Weights of a small image classifier: activation swiglu.
Rows from block 2, named by matrix and row number. Rows with one number belong to one neuron. Each number is 128 + 24 x the weight over its row's rms, rounded and kept within 0 to 255. All counts start at 0. Numbers have three digits each. After the name is the row's rms in percent of the matrix's.
# gate: MLP gate (model.blocks.2.mlp.gate.weight, 512x192), inputs 96-191
# fc1: MLP up (model.blocks.2.mlp.fc1.weight, 512x192), inputs 96-191
# fc2: MLP down (model.blocks.2.mlp.fc2.weight, 192x512, transposed), outputs 96-191
gate.250 141:142153101153167140125162132103101126115089120168112066121108154081103164114101137090117128145105081139129113104154148133129123132167128146158075117106115091159161134117129125130167170125143158144118119157096091144136117087137167124171172088135138122116130077103094140086134127143139112148
gate.251 108:188089125147131171114128154098112114159147109126095164142107140109173135125122124116154141075120084151111161137119151108127168124124091065162136129100143139104132158142165182146132159106160101112152110141129141156120149132158103082124123095143118125110107161133131125143106172140100165111
gate.252 117:095126089139153127156116138085110144103151092153164132143127131168121159118110105140134154143132121097129139132120111162129093130098108129131134106148092147144125132113153119134135141169148136133160080147071100139150148072142171140103135139150125130159116095128110110141112113169141145132
gate.253 142:196107130147158165136154118156165146110140077131115103124146168147120097122098113146119142118160148133100141152140135102096110153140136125120135155101080146177120128124108099157104134122169131128140130137118123127118099139122082120123099085121120114116121158100130142115110094131113108139
gate.254 159:127111122116143161115095113122148161128141156181109150180162110153151126092092141110125134134122121126114125093091141122134100123123142158076150123178150141092124127136112154152108168127120139136159146133147137125134141128118086078138124130114095162147124131173117094145143161127123135116
gate.255 066:129107162119136121107129105098120120127131121081150124082164148158146138146178116131148117152179095147104145140080125115148139124114180169097093144126180115122116108137106130132113084124148093143136119130131124111126167148083138145125119129113125145139110117142139147133111149143118126107
gate.256 110:130128077130117130112152117069128119137107114109145121151135146140147101093125134129140173168133147137122102130118108151159138114159161129133134143124200183126162149096132159128148146111135125134093140128153126104102129115132175137095175166100129146137169126123136128158137155102151137112
gate.257 097:099121140147115136102103118124134090132170131105148130119107129140112118088092114102113121151164149121123112119142114151108088120107166126162124136130135146077125118114089109149122112165107126148092150113138171109118177155100131120100107114127151104149152135136176194141101112080110148112
gate.258 067:181118086117103144147120140165131135130136070115140129158105117144132131153111100173131137089145188137119124119139138149144163098111162157128140127131174132119116135124091110118142163167131105135188108143129134096131096113150102120119158096116065161085124128083106128105114122185141164117
gate.259 110:127092158149163097171090123064141136120164111125078146134097143157117167125105106159127152095163124101133127141175116133134137123148122155139119135067142153141153135172112118140105096106140111136118131153144151163097109108071122180130129117137140117129123140092158128182092099142150139111
gate.260 114:155111155132171108149115079132161115134115135134174084110110117146098110163115142085120106157121094073077145112123175128123151168118152113121134125137104139148127136114123112150118175107142113133109105131125138133102130118109112175123151129133129146116140124104175129125136104148123173104
gate.261 102:090139132143157124149151133104116156096154133170129094092108136225125125129154142163091105124138156115107111129106081134137126134101135161151111101092059131145141116141110082130169123156157142151159141162120125145059140137126097119135126152129108100095114145118123116180134161125121119149
gate.262 138:100130148130156139166130094156119138085154111135127118113073142123100120075128157122109131170109130094134145119183142106156122109131124158109129131131110142126132118119156136157136148167122097170134145125120137138130099141144101136131108071169143160118170186147122121154123085103141101141
gate.263 068:113162121112122136118122101141118097123167105145135120093117117139117112085160100115182146118136130118115096114191110117141105125115126117131167124086071115147128139159122138132122127188088127130134113072094148136107101117138153131122173131143125131114146140151143152179154163163092106119
gate.264 120:109136161123121106131131119119155128126145145094119116132137155113143139136117126142117115120066156057136127166129167158138117125137124081116164153168154171125164151125124155122100116145101089112133122136154157112133192149129161134128139146159151138118136135116149166142136132115091115137
gate.265 084:134116154144144108156114117179136170083124086131093121112114109112114156135187130142123176122137122150140100169147133098121115112089150094113154140123151103114125147093167113139140099117136114125098152133110131088129142120151119075110150081092102135145121108150105181124135136058089145147
gate.266 124:117163143105101123152082139073126088144125150079118094131104128127178071147179133183127144098151134141103163122173121115178119136130110148145051121133154113138124149186148114099133147117150109101103125089111107104143103094149116116166153118106126146116102160135127171097123133081154119118
gate.267 085:088105123120111071133089122111129132152135137145109138159144134153102154128192099116077202159142142110141131120103120092140152128107159147131112100094104151157126104128142111104115118178120102083133096149151143165180108137140137144114128175130071121112125126178090144106113180111105149109
gate.268 117:128122118122130145122183105137174138143129134130148140172145108191095081169166135190102145125137131147121146138158149118140108111062107107111152110125082127157114075154115163145121136130134146122120132145142133106101150148130141122141089115123103086131112109097134151144115115168155127123
gate.269 145:173152134144110097156141162143138120188135120132101140143172146127140148144148135143130142140178065138147163138117123134139133118103132131140102135105072091160100157111127128153145126125120108116115173136137120138166087117131103137118157155097123066127120149107128152147146136147119120119
gate.270 063:119115159099091120133153135098140134144106128145168115090135148110105090126136113149136108106126131135092116102185123140117141099143154116147141133088121135148097128079124117132175149163068151158180127118154126117127127131137093145161172115146153120117145148072142062080130126108123129109
gate.271 114:083114135114135138123143144123151105134091105147105170157104149132122116114128087105099135129135191132152150143133145183133134150135115116109141114104133094164074068149169144101084131099181167127115150145098105139102121127111104137132092146105144117151136172131116136139144123113120112110
gate.272 087:124123155083129092124137109102106096140123131141140126103115133129146137189140151136152131092146160168154119153094115136100164122154117122140130133135103127139139081125137145117110173153119144115131114126112138150135117101077099168125135104137143078144117122119116138160121134132138172099
gate.273 092:066133131176121158148147153146136157143136139131116094166138109118127152134123139126114171115140056126087072098108136152126110104137143140091124109105128136136098110125102109098147158134163124129172161134085162134077110157127150094116144127136073107139101128119143092154092118145142147136
gate.274 106:119098118118126124126150120100141110139101099151157142165101128117166114131100123113154120115099105127121131151170132094135140161104162188102145124150167125123115130121146127107122147079136120095135133068091174111123092100120096123143112145150168102167119107112135162161128144101109132124
gate.275 069:105112119132140138126109141075125143102157173129156110128136112122090158136160114075109146072114123131126108119154152142098111131100131132129102156113119091133163108125117107134085081166132128121127124153142110162098124157159110153132147177116090082128161118117100095117138136106146108179
gate.276 107:167122109098138113114144118121111123117145105107153101145147146156113162106115105163112123134146126170104113105121147118162107119093127138150138124140114141146152130127121091118139105165127091136144137138125136125095162167105109156108103154135134114150084142133118178124126154112115124146
gate.277 087:101132137094122175141108148108107142104091096109098162143109132140125113132101134133097138095149124140140103096103147151112120152145084167086089095150106132137137111139139162107133121112126183123155164165114112188116142139131140087120101117132110119109135166166113171138111092131117140126
gate.278 087:158123152143138129099161109110120148148147121081163134166103127132161109129087145095112152141104087134126158113113111111101139121158164133167097105160111130179119141083151106098112155135177150109112094137125130165123143139145104099149179121089135166094121152125097132159111138114166129190
gate.279 084:173121128108138132145142131114140105099106117157125140145127167096154177128123140135130122148123131126148116161120141131123124147113136145153155138174100167110150119123151086157153153124129118084116081163153080112122115116076114124130122107175111100154158110113129111125075117111085181097
gate.280 097:152113128126102155102174138162132086143103127175119140127087104141181107134095149162162153129128145098130095151090105143128099116125153117136155157124127115133150159174172139136126144137128145145150131125136067094157137136156097140154114132137147094148136111090136138135130118146162141132
gate.281 072:156119146117136120094102086137134149122135119113153113122120134094138123105156114115101144100142093153136151165156107151139130108134068146102158141135114115137086109106129093103153153112127111193123090106109098136136120123131107110158114128109132118115123130122132121090166151114122126071
gate.282 125:171153132127135167150119108135107144143143132197111133160172126095094151123079113140128135127146079164131130097170124154120110137105148076112127149098156140103172157100152119151128128124113163096154156148152167151121138171093137106065140107106136170136153108184132100132141149093141131111
gate.283 084:128107130093139113127134131122108133136100132119112114133089115126158120092101144131129110150098121111169149158142077106141167108101113116132120093122123118103091116115151141103122117143151109131158085154113146170156122148154087157131132117138117104167141129084079155137127110145154168186
gate.284 118:138068132113140128102115123159124102136139138057119140167142104146134190118131156114144127131144110122170189119128103122110178097160125158125127122190169099088106125120133103110111156120137124128129156116163075141118139136150147117138171106118103093103137082143132128142146128126136136105
gate.285 065:155101077119121094108125156153135142125144128140123107149146103113128128146144122115141099149118105095117117131094131161119144126186125104129095087108181167161125128146122123102091132126100096109134127157168092129114147116098151121124143096135133128129172121112158083138157193122143112117
gate.286 075:131110108127136123105151130115128124095072105185085167089117163157122146106154149122168106103091159142132135122107134105128128154107089175131140114191110148140138167151152148104084127094137124145167128156100138150128195138183128149111124131128134121112139134130144112145135163137131083099
gate.287 086:096103152127145091169149159106151110083122122136127124084112090121173138131128119133162135159142115135145090131096140106106135106103109143130125144129138191150083113100114083090102135122135140162181103147135118124084126153129080168104149155114080142161173133149130108152138122155129142115
gate.288 096:137125142105136128122125103140123082104119181125087161185134149116113115139153139132135145130131111133127157147132136168134168098110119116167125176144146161106121136156131173151142076126137075101177075113092128189149117118157078140100110088123114108127137138120124134135107108152139135094
gate.289 086:102143140107147175121151169089116135132086120120124140084093114134171132102147129148122143148142132133093147133126117147165100140103142123111127134133148155084133096097169159079160156120163118146126151116114117127127122128106123097100098114110142138141146160101130167155144163129125063063
gate.290 104:158117108137149101105176128107116090139106148134128121126164137109108137125132132146120101159102134102156119077145122119149096164101143110171159102159148111134136148148180119159093101121156117105150127131094077132168093148141113117125128119142159111111140164150137139127140110059127107106
gate.291 066:116118107152128106176103162191164130124162096153088148112182127123103150129125135087071166192157108149093111134160117131169121143124153113132117124159158128133119121096101163157107103101109144150119148098141165127091150118108129133104153168133085132121144145128114117127127081165111140083
gate.292 079:164180138103089114120122150129116116119122157138125124157105136131140194127132135106085141098132124123141137139110098186171097159112102122136156057136179218157106107118127141142119085127076122149095148118163093146138128144106099122109107147134150153082107088136121149101133117085134136134
gate.293 094:122112135127125184141116146132117118160130130121090161143139108112132153106128129100183099115151085103129130123114130143077160177104125147131133121151145099153152133163173135080147124173138143120139104135089159124064117105150115115104153121167148156137136104173124168116182130149141120142
gate.294 070:131132109082120123179169138148106107104112122093108135130136140178149131160134146109141118104127104136114138150144095119152149136131175130125158092115143115126137082140161164146152119104120137123093163134126136157132158159111132156093112123156149164115130099177171175112138131157144135135
fc1.250 127:136117135165155099129127136120103192144121120166108100133112140101111145141139129080107157126141105112143098109102161146133139152119146166146108134095115126166145125124125100149154135160113133169135130165144086116139104083089176134108121121131142104123128163092100132129116097113139117109
fc1.251 114:157115114114154163117155131177124163153133162134142187147154129151135117095146123080114164109119105121139153131144139157131167118104131110120144112105103136146130148139152088119122115086119097117107093135126088101125156146149154143101114105146167084069148127140124110103120122158142132143
fc1.252 114:110131137116095121121151060113134121107135109103087149115121181120110064115140143132084102118123124116103155130126130142108135103104134175152160143094144126091144130081125124118124166136120100138125140150165161107108120171123108146097093156139162138106121132137173142127134141074155102151
fc1.253 141:124114124104101081116104135087110120131160170132124166110119089120122136146154149181145090129143097109131131102127124154151146104104108145105154112137150108086136130121127150117100119147102128075099119135201113100133169130123172152097127151124134136082121148144117135104138146111126161137
fc1.254 158:172124112136128164059118097182125154168130154124151114132151137127133129109130129123124151118146113138099130099116138134134099079123174124129141106152150166081139140113111117156138139114073131133149109105116139149128162181136116097130170133095100119128145096127148110158109152112098136139
fc1.255 065:136133098116123171121171135171094142150091133089156114081154098096133120123129115132138123128134156134108153096126095076178087138091130099121144109128155090167116114081070166127104163137134106167128103119127149129099140142130130089098167145122096094105132129122126112110128125108163123116
fc1.256 100:098136109107110084155153080080128129102125129137142120157157159111143079065101154118098134169157135162130118152140121137191162109116119117151167154144120129131157156104133135131158147125118131156105111129134121096116172086113164090106156171159107134134154110105127150133109160119139148081
fc1.257 092:126134132172104145089116149132166156108171123104172127083107140107123131129176148131126170090127166100152102152146119102124123142126124130144112184165128069104135129170118106144141137133074105166109126099132096130135146101133124121125146129121123142108157151127119114071173079110108150145
fc1.258 071:133137099105079146133125126154178145081125119132143157171142139151136122175108113147134133132141155140119136109143123126168135170139096109134103182108143151138074115111090107155130152160111162139179080110107169136120152152131128120142127118147107131119136131132108158146120150129110147130
fc1.259 108:157081103116149157138110129092148163131157128140107108111084115121111127158073115169125096117155153097179132106166142135103116101148142170175129169132116177114163164147165105097147143139100133119139135127120123108102104104118149170122147112141194144095107148099131139146111113154170163133
fc1.260 111:100126162096143079143127109101136091132126156105139127119148113117140118129137120136179161139144153138127169158077171125109136162109105136127146136140162128076145129129115107071186124102109167080151114088170111138141122060128108142111133114112105110097156086158162103113114128143109135162
fc1.261 101:127129116119117128125137139150135106155103161104096144131120126066145097147101101088139133132118116091131133109138176113152130124160121114125111167164179137105164147130094121120120158108156100124140123084141122129165168139122155171084116146134149130155156146128133139114086076134150144120
fc1.262 134:147129109123125122107133137138177081179076140119129124164163125133175117158118069141112154112175139154137120134055129174081140159108121088149137131119121123127120130115101121128109147112112155106098132137133112151128138106108100133107099157122114110154093114099125170140122162154110165112
fc1.263 068:159140121091083111100101129095157118146149126169123135131158141149106111151151083123123149126163150118136131115120104138116131122151110112119183100127102101164140106154131118121135117164074136092165135171077134158147143111133119140113193159157087064149144129099146146160161125161131092147
fc1.264 127:124153192095123080155120127091157130141140125119151128105134142112137129140122146125106104125070151136161125153137167145125143136148089096161156138146164175128148147106102137124118095141109100118075095144181155108164165127122157112119143138162179152102134161122132127116151141088105095137
fc1.265 089:103133139207179120112088099173146115094129093115112167152134127075099184147156116113111147154132138124133118129143123133157115108137120110094146121152115129110123147104120157087131115135107099126103151095171164109125149135132114106128174105119132139148143118156112167130145142092094135116
fc1.266 124:106101139158119089149113122116141156122146171082117194151129148163095105125132102093129107129148124096087187134111117146093118144127166103107144114154082125135102191143146139114140127074126127156134132112095119116127121108160181111157137160112130150153121163169165157100121115118172098127
fc1.267 078:137122172152123101148079140117101129085131081119117140123133110151177111150145087093136129116129114113099136148111166091147132088168148133118136109111139143108140094135134162124152114156124113132138115167118124106129130151153120121162169131143160083136077189152115102147140109171123159110
fc1.268 113:133132135136115138124160099126111137098152144134122082143115120154115132118116143172139107124089123125125092134101099172108128131105126157133089127145094137148135078170098127142152124147114170129112152083131109087161132122102129086168119112129119125135106076133178098091125121134122143167
fc1.269 154:151123105126143163078128089161116143140101135105132130115173111130140136139105150145145109101086113126128134114137101126078069129148154157084163128136156146112094137108136166124088144103130182125142129153137165102118133180132144075103100092136156118157118166107129141149110125099143106077
fc1.270 076:151172120150144135120087148171122147091139140089133087118079088083145172105135129074124117128142161137102150114106157101118114101145143102173134127109123135111135182093113121144054146124125174134101121092089094134131146135118117125149116119074098138134095149156096135135129138117114143098
fc1.271 111:119104138114125120128144165058118122136058138169123147168141108141136130108121148129089105133094134119163115147145132095132125132125146131116195139141168107138099093185165116095101122144166108129147138135168098123125113151123087135132098134129117152138108169144139121154143153100102127132
fc1.272 084:132176097173141147124158154171139124107123116097155117122169141150111125094145110149112110124150089149097125125122129143149136137104151153156138109110142103118057118172135158166170089089130150126105104123126095102134125136203123084173149154134136127166118148142178152089144177132138104133
fc1.273 102:131102137154089143119142078142084139149094154166151077144138090148105112130134138177105094086138136136126074103113143100123129141115146162121091116122082108095110131104111151150165112151134164103150142151121126112085138153124150128118120101115107110150113068122134128126173107106115110124
fc1.274 102:143127122151213123129137152135132109127136134115130143158128144120127127140159175125100115114169153145123104149120123130141171176094120126110099139097113144117121099132132153109151129098086110133130145144134094169129135110117184124138095093118093109114149141157165144111125150182152100106
fc1.275 073:112134151162139142105128105167130137148085077167109075151141151145175164115147134178108121169129098169138129073122092112092119157164137149116175114113131123157097152084129138143150176112100116117111134124123156083155093149138089118125105139128163179123142158145123127152111138129103101110
fc1.276 102:129136106164085131113152134111161114126117125172144108110124129106172116134118155110114120156113128131088183130091090152096110108137137126100135148125136107122094152125113105141134178119102169111076087112130104141162121055174126127187115131121074141138138111143130109118101123145112156151
fc1.277 082:151098135155156117135130157121117098127081109142136165143145151124123088133133122138095135120169149137142107124118129134116090146112079118067162106115150103135117134165171100112136109127153126135133146084136102166131114105145137077078062129110126118158133102185092158089142116150118128137
fc1.278 082:137117092105093155135153122133133163147111096098155143152134144187126094150074149082167107139106152121104159147114113120134134119113133132135101107173118152127134133148163123147099145138097148073159123106143133154154159155145160135122185143112127105109116147076149133093089133151113162160
fc1.279 078:148075114139119139154063154154135105129130145137115104142148113099100146123129094116122157135133119101137141146139163141128128102147145146131150153081136140136161170114171133174118113120110084109142117177175155183133140139115113099158148145165099141114124141122168133114120140092127100105
fc1.280 091:141114145135131145122143115131142129141167096106135157145132122143188152153107127135165106132097157155136132125094116156160146122153122134114127151166157100113117115128141133112141151133133116125132094107124128142155130096128124141148162154113131104105120086104131087107080118194141152129
fc1.281 075:136119131127132092091147125142151098166124096097108111143090142112159140140101136114136184150114090110116118109137123137147151088138125108170135156166137149152126130117182151075114143103135109168121109135109152100123118144115129144150137110117128226136104133072084120091163064130082108153
fc1.282 131:099143117138104161162129090122159121156117167156098170198142146145127126108050089109110129135152099146110131089135113161160101168101121123103150132088159140084182148130109159153148182141158154125156143155163161135123136126105114117110121112145089171127160147172125104149096143110147159100
fc1.283 081:161116130135134159087100112141127126151153135115102129135105117125094124137093138095143177077148144156082113104138140129167085159135134172120138178116107150151157162123124152128098137110136143138099146095153134124122145106126141111134139146045133138113150147102174142138154099127156107100
fc1.284 112:085119141144133118140115085149129110112105147158114121074114159117122093130130128154150128124125115129092118161132171146208097117112146112095123123050079134117104140134105139134115100176123116113112130119076162143162099122138131146115097145139143132173113167106140128112102143172108135123
fc1.285 062:120172155135118142148135085086108125109114113121141117140087114142113145136135157191077167127111151098145123122175141110175152121124105089162146127149114167162140141093126163094161143137141140135134139105152142139107134161159163163112164085101145155133125147128140124101130111143055102153
fc1.286 080:142165099115145109129137125108112092126120149091149113087099173093140152130163132166208084108064157132129097132133111145190134134137133120135119101174156146125140095151130134142138123100146156127129116099145111117119105123102114123116150107118117130150128153131148130102144127121113135101
fc1.287 088:134157144114090108131092125107136112169118146147129113151161126164107136134137142102111109104098157122156162096111123149181101116153164140120162134079167107104129139120115178156129163150127148104088155137163140137098121129139137147118069111099146157101102137129114135140141125116142125123
fc1.288 081:089170129130117139164122155093190155164148075150149102123129109173112099132121071143133103100135133119147116108117104107091120107113136137098118098079112077127149117138111109133124144103143193149114130170146112074099130154126125145126138134127126166095065105116097125094156143128110163150
fc1.289 088:121130137150111115136130156120152121181126101127130131144099095135165121099142132111153199158144134111101160115130134117078116148129137105120082077176184150126150122127124109127112143114095130141141160094121082090108126094123118089112094116151149123091127173096110107074152136108129084106
fc1.290 110:103112112139155100126138116094112142074098097148130130141158114087075121113123110137133136105081099114129098129143157115130112129088128159167109123142156129120145138125142143138101097113150151121143120111107136157158121162124097117140134136153138135152113143116116128155159096080109095168
fc1.291 077:124135132109134162118168142084160106146126105143130113142124147145178115117132182112127086111132145124121168148157095110147093163115149126117145114108120139122136121161125134151185151111132083149157113153099122129159166116130138098120128114157122114146102110086118108103100098143127169130
fc1.292 080:090145155129136115130137127133138148148102155163121129076115159108102076116149137128116132108083122132148104158083133120157177136119097156110106169147083124132142145078121158130113155141120166149115123061132118144083112103144108173141131163106128135156121134091136143126102115121081139147
fc1.293 095:111127132154136188158099171143133122141121133136069171170146112137149159114129131121136122126144080116128130119115156174125152155141122136140165116158153095143114112193148164065158131153146120140111088132109134151072108100181099135130147103143146132159173125156104137120147116177142126137
fc1.294 072:128171106148147121107147136143155121161117153104113133115099123160120154115148124077131120129098147108122128134141141095093151105123088108106135142144148172077083138108064122176139097118155122122165096157146160167168145085134141132128115107128142139123157080152113144157142157158172092129
fc2.250 125:121057108149087142152109100117105158122143122118142172170137132136150183167132186148147128155122164170155100113145138120139094093123110129128106110162141133142079147075128130103076093113129125126130120074140096089117128120145150096136116135146147146104161127122136100122161121111120108155
fc2.251 117:107126141059141127137131138141141120119117086086138161171114165107098148128145122080117117145129154130134137146133115138182113146142104121129097157132158131145135126122116131178108146141116145160129163101157145129086129106109124136097169142143138183126170122114142156117115131096106101121
fc2.252 113:142134160108143134106096130119156098185099130108129095155149140104135115108112156127113125197116157151177122121131151147106128102094111117125118106077164127087163128140124107139135148146155107097103106127098164162125139151087113140096089143126122072089144144076161098151120119090118160125
fc2.253 116:142126160168140119081148129126119074154092117108161125127109129132130124146133090108151151152156119127108125170116163120125119108118148153117153117103102142149090144098170138104121149139133087114114147133145131120103115178138175138125154062101148163163147128137157131164153151101118113112
fc2.254 144:111124105113108125131122170133129112161114117102146119121164117128121106162113153117141130154152105174129154135147133109161098134111106129150106132104147133114088141129147158145125140140129069168119156136100121148136186181141101146123158138135107154113126115132182124092092099138131180100
fc2.255 074:117126070108123142139135188098145118116167115111164089129157132147135157125171127143137125155149112132165134120105119124160127151139141101131104107130128144082136128092133118107149135172149172132127136126092123088115129120110142182110138150130109125116106189133147159058140123144115120114
fc2.256 113:119115176109094164163132104137083164121126127102158148130147132144136171136115110148101134148145075114141158083136131188149145135124116128119167085102161121082144117105110128110129141140126061099153087104096115163135166161148139073176133137122089136096133114121113140141131139143117131094
fc2.257 106:162128141125125118100154106109112151114117149156149130107136141120108123115123131116089158125156120073109134119117122106098106165194110166135120123131131124161128120113144114119119163153102120107139105164110120154133106128139178108145095145096170138120187129141138094126116095120103077138
fc2.258 079:134161146134112148128142154112089093119089117117141101125106095141110136121149163117148141141136154124109176117128104165073155117127144147108119174099129043087101130161152158098158154149151101082137124147113113106079111162120155153124107108150121125128144171137163137138171192151133148112
fc2.259 110:147123138137142112107100145178118163176129146119087157154117129128157128130110143137101133120138129132148110102128163111104119115089132131127095118159080170131187157129140143173154168111067131121129146125137104111108094139180097114108104159119121176111092111119119156118121110099112124120
fc2.260 117:113097109139141108129157128116119119140101144168126122108144105125144105120116178141142110130103125159144135134095093106152191113152167137165124151124120095138126087159151140151126118082186110156115101099187064158119118129138117131157128102174140068136190119106132117112142113146124153140
fc2.261 103:096105155126092116145128124131139106133119104100136078141107124136124089133144071111181130095135132142068086148131137118134158149148088119131184099126117132100158130101118140135133104113151194141148128124123125175098148113119117130118126127092155137145132116105100133092137148151086139081
fc2.262 118:182107134107144098143130089078123126159138122117101156133110093109117126175155104123108125128130115144137139154075122124093159121115113129135122121103160112119121130103130135111124150078153154111130142117134094110095140104121142136118102151061109098135134100143153122130123139131093111120
fc2.263 072:120123173077151117081145099090145116150087125139134187151147150107134152093092135101088141120154128174116115139087151165130127133123129110168101152136137152155134072155134076151136124136141135118140102118152134149070068123150118110146115104082131148105124119144102136103131159115126118136
fc2.264 115:138136156146119157172079111144119077154138148134120084145135133137149139106132129129097107134175108148139157117112097117120128163122117106137105078081116153104078140096140092098129106142150147111136091126133113147133134157156133145096133125159121138149149090122182148125079157106148136136
fc2.265 098:124109145143115134074131133138105141102076119153168152129150067151131120124126115152130120138132068152112144171110157126135150155080132085139130156134128148156130119135113136134153142120092113101159121111170111135130143174155150121150103149076119141113133133152151121138175161127090115125
fc2.266 122:112121124100089111108107074116131126108086147130105179154126136164174162128096118172128183133142120134121132132083091100095112103080116130168098120129134095159120131121127098098165174118093139153130124103132105118121079129110108119110113132096115157147149075168091163131115105124151139110
fc2.267 093:127154142131096129138143125140084129132131097186154142118148134130163120151097125108138104149127125137140107136102134139103095158104140104132109120123132134111111156108128121142118124116103108141118124154125111122128070091171101145107110159137091125171100158114128129104157110148089171125
fc2.268 114:120120145140124107124143138116152113064139098173139093100132112156151147099134158187055109118155113116092131143098120102136145109132121123120127116123130136127140137104136143098153135120135148091144170123117151132122094147146115184135092133110111146074087120140124124133087114127120086168
fc2.269 131:128149173150103156072125136152127113151099152139141128092136097130105118098167129057143167111180118137096134140139178148138172117094143137148133122123137137128129173142119084133137150158124139124146140139141142121090158128177129135166162129074108148113138216106136159154115142143118137130
fc2.270 073:135092159060149133134162156143134168147109131074122108120126103115091114140154127115117134103099157105097155146120124110124168166126116178175111173105138126103105175132102082086160122081096118132138126134138129153115105155099133141090150136149117114126112122135122172107081148159152157101
fc2.271 114:127122148150115124105132132152146095120132122180146117144122123154176150106146103122159112160150158118096169115067148188092162105132145135124110092163165090147094122160146143124173123140096149132127122105141110143157102159133126150139124089138141108117151158148133120105146111143151172125
fc2.272 096:131171114123159141116115124149122100060182128096152168122120103090150117123162152094159165128120138131156115110128142145103111111087124150155153102110095133114119132069099170129154160141121153150128163105091115119111151077132144121131116120144106086107128134111126180101094127144120162153
fc2.273 109:080128141159121135137134110130072122119133125153162074110137108133151094131134155140071122156119129140119114109110090165149101170132107152137138107079123166159115151110146157129174140144101116147111106139121119115117185126114114138145128160100110139145147166096130125147133149143110179111
fc2.274 102:180138098116147107113082120125117119132145152103138163132125110120092134116111129081157100135131127156118130166173179120135111104154154133116128093094083121105163142111096084146140125136145116119107151128145111148176137169134144128155175131150131078147158109154143102125129126141159159109
fc2.275 080:141153141136134099106117109141128121116110170126144163128164107147161133163095171133141128141125125151105136108129127119124137121128096090118115131100136069167157140144123119165148151119108174148104109123119127103115154121132106054115098126120116110162122125112155130108114191171118168117
fc2.276 108:146144132085140107153115127113144135151135115101145142157130121129138155143118121133146142100139107172119145154116133122109158124071155174150159111129118174110103129132104159102115162107114171134073138127117119092107142178149120168128124121150110126167118190102105096132161111102121119150
fc2.277 094:138142090071106147121152125128145127105145110130096116111164111112083135090146153150089122175112140088129153150146176137124103114107116098108176112186154105102135103178133116122115125102147139114124096175101122126100090138141150173117077112137128128149144090148136112109167130147158114089
fc2.278 092:152120169144093104125146117182140112075092119138165111145157174122126090122141147097114088104128120135137157174126133153073130133166129106151144155107121148149117133117167133136095125124140118134091069126143178158123128180129145117166131120107118133143136122117129138121087092131116127153
fc2.279 090:115191145107126181090130161125111158085068145112134140103115147166125139095110135132167118135122131125111154111129171137156119129098156073092140144132143166121123121123096103175110134118089142134106150123139117093118118125138124114160118115119155183120143115115140133155121115129102136153
fc2.280 097:112093124130130125113124103084115104126141104156166114146144110116125129108162108144120125096146174141124094133102114135119159118127138089173132117144124116149081111137100114117151132162104104116100105123157109122124107137137139141153114141146150174144161136179114115115102146146100156126
fc2.281 076:158162128110126120104163096096138140108111116154170107151170157165147120130116127081145118129120166151158090132144113091143117126105148106112104110164133131092150149150154155125131134148138138137113106116101068115156095160167152117135101149094127121118157132142128092133099151136129141159
fc2.282 113:127176123123120157134100149142120104094141139130145109130119154147072097155120098112141104129154112142178145092178134105088114120151071132104125119133145113112122139103106123118100150159123147119138132143097135120182144153094115123117127144132111109114107108121131151084103150117150134109
fc2.283 088:080132152139132104149149107107154115123135140135086127097189085153108106123105156148139131139099141145099110153171080130151105145124138102093144176109132156114104143094139102132142096110117122174103095161128157136146129118123143104100126113139101135129138089090094120114099171092133117112
fc2.284 110:136136109113164088092119087129161119204145113118111119131128105146167124122111139111112141125131081093099116154128178143119144155119121116159138096190154107128146149159136113138116130111093193096140119100178089119098139125151146161156152158097118128108117150093127110152131146133099121113
fc2.285 076:134137093129161153149107087126116168120096129114136114167116133077159108102145102123117156121129128119109132163139129158138146108118092132169133121146089095153156105161134173173143106163145122116154125140115128178107099076136103162107108107151127136105103142115146115158090135116121072118
fc2.286 086:147144113132135125110112140105108098108136124102099156085137101130090124142132110129121134111097166135109089094109148165126139147113141120111116160152106135102147082132152144112138144159117125112141128136175112133085144118114119102135101118171147108183110088162116103172104159154077113102
fc2.287 091:127102144103127134105088099119142178152136145096101104126154130131150085106134140093085109146112162136173143110133114120094127093146175101145138098167156123153140136108128091121129127122091111084129124125104095148136119122130144139133176109098127130153125093163100098124153123129115152108
fc2.288 095:119114126129139129157157140113122090139101117142158114135144145169089091120088112123103159147146130128138093144119128106117133143206078146107118117123104149107092137133112142150153128087087111139119175159124108133123111091124154112176152134141107152168122107116135147105119102144175137136
fc2.289 096:113139104099129149124117156117127179114130116136109124102128104125147149140124109103144132131105140109120132126131125126094103141138129079103141102104160150106154150187130138117141106087122121103140119115155144119149098114138098093145172146102098141143155130124119149112159101145157099167
fc2.290 109:093108161127155168139172144129099118113104124137119109115156117143094078116129143133095083123144133124133159117116135128114145145141115121151084149113125115166146149175129101160065099147134128120155111128117153129172154120126103094133114144082149133109155142103169130135109115160094136142
fc2.291 079:155180108130181114159188131115112155184125116132128121138144129122134117113115140124121127116094138127146138139114172087191150131141145126174105104138153141133121090142092140170168137122119108150137165165123134115136113096116115148102132125124166106135120123106106129112108112145134127148
fc2.292 083:090143074133116038118142153119144087157122086093111159100168165149116154170133134110145126138111116140160148119101110146137094150156090132135112131125158151160117112129125126108151133127141115103130118059168134111156097135127164123142090167148136126119118187088155139149139124100087138125
fc2.293 104:144057107153144133141143127100127089138141109111094164127131130141103083119121068158113093111166152135097106140084104144163114143134145123086146120122122133139056146114157109095142130121110171139125149172136162183102135135119104137104159128139131138114123118155086162154088112126148127129
fc2.294 076:157125083153120167163144122106109114126104158133094178135107117136175083134100197153141147101123118175164106162161134102145131128153196106076093144106098138113123152158132132129120153163154109168095174142115127095133121126106146157171107123188137141094117106140190159119136128128152176102